From a checkpoint of a small text-conditioned image flow-matching model: soap at rate 0.0033.
Rows from block 4 of the denoiser of a small text-conditioned image flow-matching model, named by matrix and row number. Rows with one number belong to one channel. Each number is 128 + 24 x the weight over its row's rms, rounded and kept within 0 to 255. All counts start at 0. Numbers have three digits each.
Before each channel's rows are labels from the 100 images, of 14976 (inputs lightly noised), where the channel reaches its highest value: "colour at peak" is the nearest of a few named colours to the mean colour under the peak. Only what is clearly more common there than usual is listed. The data: drawn human figures in many poses.
# convs0: first 3x3 conv (model.enc.2.0.convs.0.weight, 128x128x3x3, each kernel summed), inputs 0-127
# convs1: second 3x3 conv (model.enc.2.0.convs.1.weight, 128x128x3x3, transposed, each kernel summed), outputs 0-127

colour at peak: pink
convs0.25:127121096135105141054116125115093143130144117095137101119120113104142142108112150132106143093131080083113154104081112095105105101095163160126108122125127135149121118113146138144126095124133146157097131129145070131124111094139163091112082104098115138178117072132144147181113129137177178141114153108150131135148097127094142150148095129150121144146125124148148141110125127104126148167117
convs1.25:164114140125157106167156090128103119127128104149169202108131148150094145153085144164147138124116091129132138128153120086129127131145113149140095165158109134148121102134117123108126142096074136123084101122147142085143143145124137107113152120121133068115146154122089090115147101123096102147131127160100180177109114133145120079145151113132132112122101105136145137119161092145124149099122

colour at peak: pink
convs0.114:120128125107111098147125121106107167127100087092180132121102111121148119138160171087149150108171151125080133100142110099124142153200122104161127145135136122141173140158117122168112185139167133086125182111134116157104119099136124104128119162112152137144156138140110103122126173149151142153151127164120147133101106108152137086134128117141142141121142165165138141135159124104115109144154
convs1.114:139157122160162173088152109146089097113151156171107081118143091102116160134142146134112118129115095165123105174143161133111129169118128150127110162110106113155118121123143116105151065119133132125130072139136110139125157161108080096110122102117154118118090138112142127151122083090162126115119122148149090141131137197115108133125141136147148126120126147116130139126063157106137112136136

colour at peak: black
convs0.61:127156084112123138133132138160111143133145095151156156142108165173132149098128143095120115128126111094151161125151084145140129134098140173140124140136122139093158140139221111161114136129143166140139114138136141127134158168130145113157080115085095108133157129184094138151118110141099087105104146144136097165114131097102128111106129128123158182138140125123132123149165130121124125145176
convs1.61:122142113132147107161145128125117127083111121154103163130174104092114147136168143149121199174118138130129146138094111121137159098163105105125142126119158118183092144135075136117135114099144127142135157103135155128122137122140116095123154146147104153132111112101142166132133120127060134169151153105116136101081109204110114112151142132120133089112149138131101144148144122134129132079110

colour at peak: black
convs0.77:126138158154110129099077120111159128136097131113162179126094150086102109155122155174139106115095126129124084124130115113175111110102115110122131132092129157140086146094134132154097113113134106105091120086132174093125103133096145157120175132136114124164085125105107139124176155139112145112161120118096114150103098112088119117102101130181124109119117129134146096107098108107086121124110
convs1.77:127127140129155135124129141141100147174184164171097140122115114129126148119162118155126154144106140101069156109092138112117105097129108106154111146147168120136118122191086094132126142082134145114124107113125142092117144205137143111128154119089128129127118136109128123145133106171175143144111121161121150160163121108127101113140177140082138123116141145121160133112152104094087112146143

colour at peak: purple
convs0.88:143109119199146104123106130142121107156178111115106159137101133152103125166117120169142152106109118158119145129088084155116104129108119141099152139169125111150117159105103159093115092134093160150150099173124177137106133111163155113100097139129127093115129135068108112150176159143135157123142068129128129117120117119164111129130133123114178154097115120120116132136124133161151112148126
convs1.88:116126139150123136115143137141143140122103117118129143122117116082091138152163162187135083160179142115112171121119146078129126075128124163121127120116140108128189122071153113140109132161139127134123145108151161142093101132139151098114085193134117143086114142131137117124127140112160120118129149121115130124168153124130119096083105108131144112175167122123142127108121126152148160124193

colour at peak: pink
convs0.51:171101124139123134132142144176176112147159136157103130097155129168131117149149139121074152157107164153158146159174102101143127128106131155133121111141112081150120109133133132117138147144171133130144103148118104131131175140176094143108103114112109154134112162139121179119142126152105140101171080149079151146111132163134097113134082173138124115158156134121124151129146111113146169120113
convs1.51:126147156095132100140145160073098081151134129101096128138079114121120122110166146159137168120186163115123153140158136174108108109140150145122082166109102144122124121136149157130109108154114166133128115127163140155091102141127127127114125139181132150133159149124176110115094147139130165151160138104103157109133149103156119130110148111096093136149141123122108127072153105160149162113120

colour at peak: cyan
convs0.85:107160133122101120165125122134104092123143134148131135115102102145088123120094154126095135131119136070128146116119123152056141131120120143101166146114135109102096107159105107146106146141069136090132150146135161151110128177135141142112125101119144109149100134101113166141171154172134107113130101132131167127135099137144142140157101114114063144113130117134112066065115098138145141113132
convs1.85:159115111173170138134224166159165150127095121146123101138159110124165175145111118116138148165138096145174120135127107116132125164142121141148168115174105109128120138114136162126150121136130079138128127104126121143143146120138105119087106133109077126085134125127123118150150100094155137107138153137146109130128100078116134134147157128150133116111123165120137184171135129099134098136131

colour at peak: pink
convs0.14:122145108144084135101149161116101121138123119151164111203103145117130128130184120106110136154157096102138146115117116157131074153152127166125153142131109116096137138112095141161108105137119121140101169160123077158081137102123146101103148167116155146068126123103114110104132125154116133144141129175137161157146117121100158169119124088149117130100157116117107129111101157119156132144148
convs1.14:130080152125153106121148061149153144130155120119145141074130135125124130114087168112174122145119144116122161109120152091111115119172121119109140155150135141102146153128118128128173168100145119102134143110092123118123091116115108117170117142113147116163097131134157096154115160092143129126142115161122146068128138175134104128191180157143122121118123125139151131129127164150069117128135

colour at peak: black
convs0.28:145132120132144133135118119092176121116127146127112199124115121126110136144158151159121144128121153123148140113069172120136115149126091139113128129149120114125170099144127128130131093113136146117141112134112118082209129114147121134087132139112101111119112115129106127110131122128116184127136153118167167141126128105133129148106134095151113136130209090122137109073129094116165200125146
convs1.28:120176087110152136128092124144099145156115106120156133096148110113106123126127140144117114178154123108106120099100095144130129116070114099141117091126150152140153144124114152112122137149135134093136081140137131138098104131148127142151075112093151123111096133138117148147134086122103164111127099134069151124110079086174149174108101107086119158117153120161120104150101136147121171099150

colour at peak: cyan; white
convs0.75:148134150165089141077128109113138142108130136166124112117133146145102117130118105152143141111122146140129137120074081108105105104121118155154149146134127096106157123150078163123163103167113153111167129132114186132143149120141160177149098119082104082108112145110126140117152108102142163171167148121135101099123111101135129113129126165136115176138142153154175095151150130142150145158112
convs1.75:134110161131159127118131129112104129148170093174135175166125156138144090118112164112106106138153154120108166102175105114137119076093140118142113115140121163149136155156139107117099123161134142151114125150144173147112124165125167115136128108127137133083116129161131141108136124132163108104142122119111112170124145089108104100079098103106112149159172106101079106098118092116128176140151

colour at peak: pink
convs0.8:098137106126140142221157124168117146128144088133171069135130111133117173123144081090115137134147131127118126110117130094114075131123132088130106120143160159146121105112120091113120095109126120152139111151131124129149153132090123148142107105148134093133192127123088142116127114133122131096121071130126089132120113099094088172127078101135135144133105116115127135115125094106143150146123
convs1.8:127146118134156146143112099086108087117147120120103104121172194125135138142142122140108153141113108116176154157098108112177134139105122101138111174125129131147161126141114145142136094146095110148135102062123116117170129143126104115092125161107150137153098098143119182111077127089104119133102141119126151119087141153107156152125133108087153105135105077100110095127112157133118156136133

colour at peak: grey
convs0.108:116149128104124095130131150115119123144137108132089146142073081122126161121125099090125174128113086140129172126110081133101138103090124144148084137117081117138131108150163138142148126101096147150118134128119080125113134120116118098124106131138097155103145094154187124111131095091212134093101153131144108096127134133095107090121118125129117130115100090112167120167151127118139120140116
convs1.108:148128142117110147140121129125063129131131122121148155111140156145116108085095113123097129150109149115146128094072138104170130149134103166101110155089139108126116152113096141130119106140118112139137152126095134097150162107131107104127150167179156164124140152139100117095105130100132112150156135162115137155083155127130106106124190113147159120174080159095142116149107165117093160113103

colour at peak: grey
convs0.36:150077114124108118113108152115100117124151165111162099108123125111111109159135126137148138125137113135126189107065113128115133139131123158106114129111098135176064158077129129080119109112132131143103136104136148118106119145124112122140099139137122121138120140154106099124117090150098172096140134091115120174149113124159139141129130093118110203096097122089137139077127157079126122123119
convs1.36:142127158137126119104145099108120132127139133105123119106134126120128117151117153117096125132102099109167143085107154081109138159202097188129140193150125131108096139119099144170150111113162124141130172118138130119141183065129127115107103133098127106151117114115119129136151151148146200145140130142128122142192109142113100123174153110125123159119137140121133115139114163134146148121097

colour at peak: cyan; white
convs0.87:122121154152185177184126120156138178153115103118101158132162138113114113128097178111167151130125136150122169123135122097086229095159096117141130151113103168120108128111128124112165135149152132097114114103117127105131128122119105110132155127129134098121124151173145110117104103102110111086081136114122117140118162132117111128127124114140136153159138164146129106118140090151123145138125
convs1.87:122182135088108113101114140132083122099127129131159066144120097123085130121114117105090128129079126099150144093096142140104102138102118176137114112101125091163137126126111110137142126119123108138128195156125175096132133128106147152124155142094145141093096138130119083137123132147174114140086181112114117135140127109135131132122138090104091130132150089134175109142092130148127126087143

colour at peak: black
convs0.118:155132115143157136089037107090119119154124120089108148147124147103104143140151153163155139150144112110134102131119197101127138129109143104143170134131101117128179127102164120159150093119112112159180135125129152148129135131126181136099157140121112110107080126108112123130113139124131152157138128138175155108134144130135111121117119152174110127130197137098139118126137112118136157145164
convs1.118:127089143123159139160111108133131130128120126107140166136157098158148169144129129138088127160134145136089150102130063107159146113088145117108141091148114134124126098135072141126127117138139132144113088119111171096085116127165138150113099117119154131150082109156151187119115072101146117148161117142095115149110137126126179132134112135123168127175113146131145106136151072114128124104145

colour at peak: black
convs0.113:151097136124119142120131121171159112139122126113129169100136137131127121123144137128141143108139153122104135072077170183115115105103111144138172108131137103132133144110133122179124127096128144102157151136101108140174112158153129102187159133147128121118196130124091111126140122126149129107112151086182125077112108112135152134116173143093116119098127093098135167123119093087149154120142
convs1.113:162179111134169109131122130144131164092102112158076100127114142106131107156098145150128049139124147133131124120115108179125106118121101155137109146103112140117108160152149126095153142102105142075138138146104092135084104171093126120118153115153134080135099102106158106149120108102133135111147102157125134143099108092141084090158115152141097113117129151124126119158118147157122142125163

colour at peak: grey
convs0.37:155146162101183108107129131136096142085133115110157104068136129154158125082114122111156119111132129135132130088142113106192130111123145115123118147126123144108105097095147147101128159092151129108107144090106134164089095159106108141156099114102134098172118120152147115144126119122133149126149082125110073119120107121144102073094106121128103117085128114097147107167105111100117128098145
convs1.37:090139162129131134107079138125112126139151099137085138130100137144100104154097173159118158115164140140134102153063159139117130095126138114154114142108113126146168128141195097122107159146126121121114138156087109155130142167138111116189130125135104095140156146125140134137109100132131108137132090123111119131137130095133088149140057112150120146131113164161071129134162130102142150113143

colour at peak: black
convs0.101:142145121142165109100112136114129148099142139136122159088113112116119149155124120127148136155134128111095160144152132069146162118133122103157133118108138134116125080149109103149123182122135105101176154135113115102179146158140142119102143105149114120090082139094153143158138175134173161123145164133116172142112139149117093104099145136163091095101110166140142165095169122131170139117151
convs1.101:118142144124113124144120092164142083134121131153102112119135118123136147104120117156126082179153149117124114113104106110099086166100130087118103117123124150147152104158164111066103126162143164126115068126145156127135119152132167164120125126116128143127155135171144137109169096086178114116142094110112088138098109112136133164135069124135121125154133178103141130129131080146112124110137

colour at peak: black
convs0.33:161115137102097128123169152137115126139141123111100134150105145106157072124148127164084098140157105164142106112122136111153145133138132133111163133132112154082121146151187117148128169138143129127171143167125113132111143169155121097156194142163115138101142112152132093136139168139117131138064117137095105111125110119100135138149149152136147154100165114099148106113116113089177125132163
convs1.33:106145170119123120104108135141120166122125126151121114138104136109113197108107140137169112118138158176134141135064143153071111130130111141147116136163109110141113128100136114090152133141125129130095113117122137195112119072126107124118133122140111097115139120112123113128108097077142131138131125135179114146130120187139101145160112119119143111102135101151096154100187156112147153143076

colour at peak: white
convs0.9:154183163102107145156140128143110096144130090104106103164122088130114122147185125097160135126115088143154083141114116157133099099127115130138128120171155139145094109114163162110118100121074112168111124123128109104140125119154121070122096149149193165167142140128138116118119097147133111079113116129119113131170132115137096126132119102126136136131087085116124160127134099160125101113129
convs1.9:137152123134108140131170125151081129141132164094159072105150116113124133126107110147105165096113125138131100112063129119117159084149102154140121171153099139162125142126106127112160091104108101137113142099149111158125128121135057105103136121099149092119120127144118153111103142121112131177119141138082110137146113087142161145134148120118156141125102141133163115143073181095123144128110

colour at peak: black
convs0.53:145149114120145118194084111110109134142140105126123144167182116128084103159148122134168141100147145137122117100145173162130125131104125148117139127181104104084151130136122107147088077148141147171116138163098119148149101175112138162111112137131127076130081105131147115140136122118104132107081077114135127146145126090138094120114126124102132146109093117083128098094124132133156137118135
convs1.53:126110159127117153155103133124126147140144139153155106114106140151141167128166113101158117153112121116128135138089166170137178146107124125092164131088093178124146158139071146117160147107133108119130122096130144112132159130140112142131118109091136145166084129107171151134115150119126108138107153122093154083160152155149125140110140093130079115138136090165131120141108088161103071110097

colour at peak: black
convs0.0:131120145115086143113109116113133065105151131104116169148128157105141161151118155139135105152182092129142106141102102104110135111109092099109148155166100195104164132114125115119121173168097128168155116109164139143146133104146119115102138118113141099145104136101115121150090131155114146169122119118109118155140179114102144142158109115129160095143140082150139090119110097119125150148094
convs1.0:135113174142132160109126116128143112163111132149200148128154132098110148139154149112082112066147194137167130138120118138117099094136138108150119102099149110113094142170111119118108114137136114133130147092122172149161110110161115162143158106097140127141166096082121111134139163090183122119129120158107153100124121144136120086111098131145115168104120129139126121129117172114132158143124

colour at peak: grey
convs0.38:172150131108150149149133125125097173132140154106117157075162175131091110099093105097139163140118080107132106162155135113140101134121120129180163171099142120132121120122133190136153117111128088120093137078160121143152095115093143074151126133120145136148126108124156172131138121113143108162121142133138152128117126161162133129109146125152117123108098135126106157102125123160111105095083
convs1.38:100072105110144109119158157139111103133098116158141160133109081144146149154144141092137149133124162122149112124119109126149123139149155088137151098148140141143198143122155110143087153070141119163121127172121129121117145134133156219111151124119110093120094132168162132129129115082121139094110151076074113136120132104127150106142116111118165129150137148149123129127105126128131115130122

colour at peak: cyan
convs0.62:125150140148121097090128143175117073117165145106107122104133127104101157179136136136135108091141089160177159126093179107127063124166109131140121135077113108159122107108166133132136140164132144118140135109166126131103101118111147120115143109171097147096130133111124163144130134090126058113118123138102103131136133114123121108149146119167104120115133126100129162128168132118081117112123
convs1.62:117097145126146125132172135104127107125129108142190095099126107142134123128139076150156150139109111128085103130135086168127148102071138116128124103140113169099123181165133126152114139122134058168112105120107150162137158102162129141167096129131129134110102108132128119086116136119103114147151145121114134145137095169081126155160141125109129100101101158173110134134141112122087098145140

colour at peak: white; pink
convs0.124:124116111135137119125134133125081098118139137091174078153139071117123156126131121167097107145121152104101096136104134124140095131078128126171123141066135163118115119136120108173150115154130149140148136150141143113149110124115126109138101100131076101125131121124114153146138143081116130161165114112176123133120107163141105167123151084131144138168177125159109185119156147169110120116140
convs1.124:108135110115175107132121107132193156097129144109115157095153164146139111153141128117165095113192114149145140109161126137127106107119128079099119144155115118150135112150151140142103136148121112116119116170111090120124088148153096151147145198158121129114146127150131160141171112106139138120143130147154141131163151083130151088133119103118133113115145123105175140100087089086122125095116

colour at peak: black
convs0.94:126146132114127149094148059129137175095152132162112119139159158140137143108151131131119149195108070109146166148134148107146154158135117122092102157107095143113119102120116116129159161145181117130104112150151118091112142098088121121123080128113087119125126098079118086180132147131140105138139128110139149152176136126130116113124137082114122116135137139138153148113120123110144105165164
convs1.94:121100142118146125141120157159104147145148125126141133094141130090114133129150166150173062131127162152109101108117096082110128115123108150103091103106150152174136166101132137081109077155135155146143142134087141145156095132155123116140100116122151130094098156144128124112142119140123153104118129094101116068148111134169153147142102190100116114110144123116115116115078135146141154093135

colour at peak: purple
convs0.5:123125128111157078144080138136115123115099142139125131118149121116120117157138135149110102148115124146098158061143133132108114124099132181145156110146137137118113145104137109100118126113100108160091127131147103101133144127125157085133144162119087071098155119136135148152186111169147137112109121118132088132219115139162145162135142110113110119090080110145151168128119150133122152114115
convs1.5:093124153106108119095124127132134154098119095103135148106143150118118109145130106103121172117126146092150172118097129131127139081165104100122124153137126083138101158152128112147121113078137115114117141127126118116118148124083110119159121139123153149148126108197109108110116174086050186121136092169130107150127088089101079115137090095112141137126147115121124124121097132121116122112147

colour at peak: black
convs0.83:125151151089087106121129083098125109131141146143145141029095173140134105122119140119124117150131173102134153128116090117122123149140124138095164105142137113159093074119135054089145134153143148110154137096173123137118130107153130118103130104133142110069134147135105131094137143100110109147104152150123154105131163129156129124120110154114127106141145119100155104092141107123102121126128
convs1.83:110099113147103114124134118125130125150133116067138101165116150139142137119120127128082111113111117155157146106160132121137103124076120094093112160159139112098125204119127152135128111141101095145099094138144113140150146092146133115145098141087071132113126125124165084131128121100149134126142100144109130142109134114105127138102081150119126135095101135165128186185117131117157123182091

colour at peak: yellow
convs0.111:115151135139144115091125122126132170148130140118103116253143109075118143133081133125076077103123111145133151108145143117129137111093125121153149078114098130120102155141157140105135129128152107115116106114106112095143127141115113114106163108125142135117140117122140087108139120131145117127108124089136132140156170112123128146113121136128083164142153169137139123128159067144133130108093
convs1.111:107083115163081109144131106147121096143131107119162102099144116124144111100111112132133162119088066134152126149130118143147143124183133126151150184151108136124104144112118122098128146136126134083132137122108164173103151132124099122149096158147144129120131117119110141160098130108135171122167145176156117127129145137136135137187094117113172108098075117136117112137143193121145084124135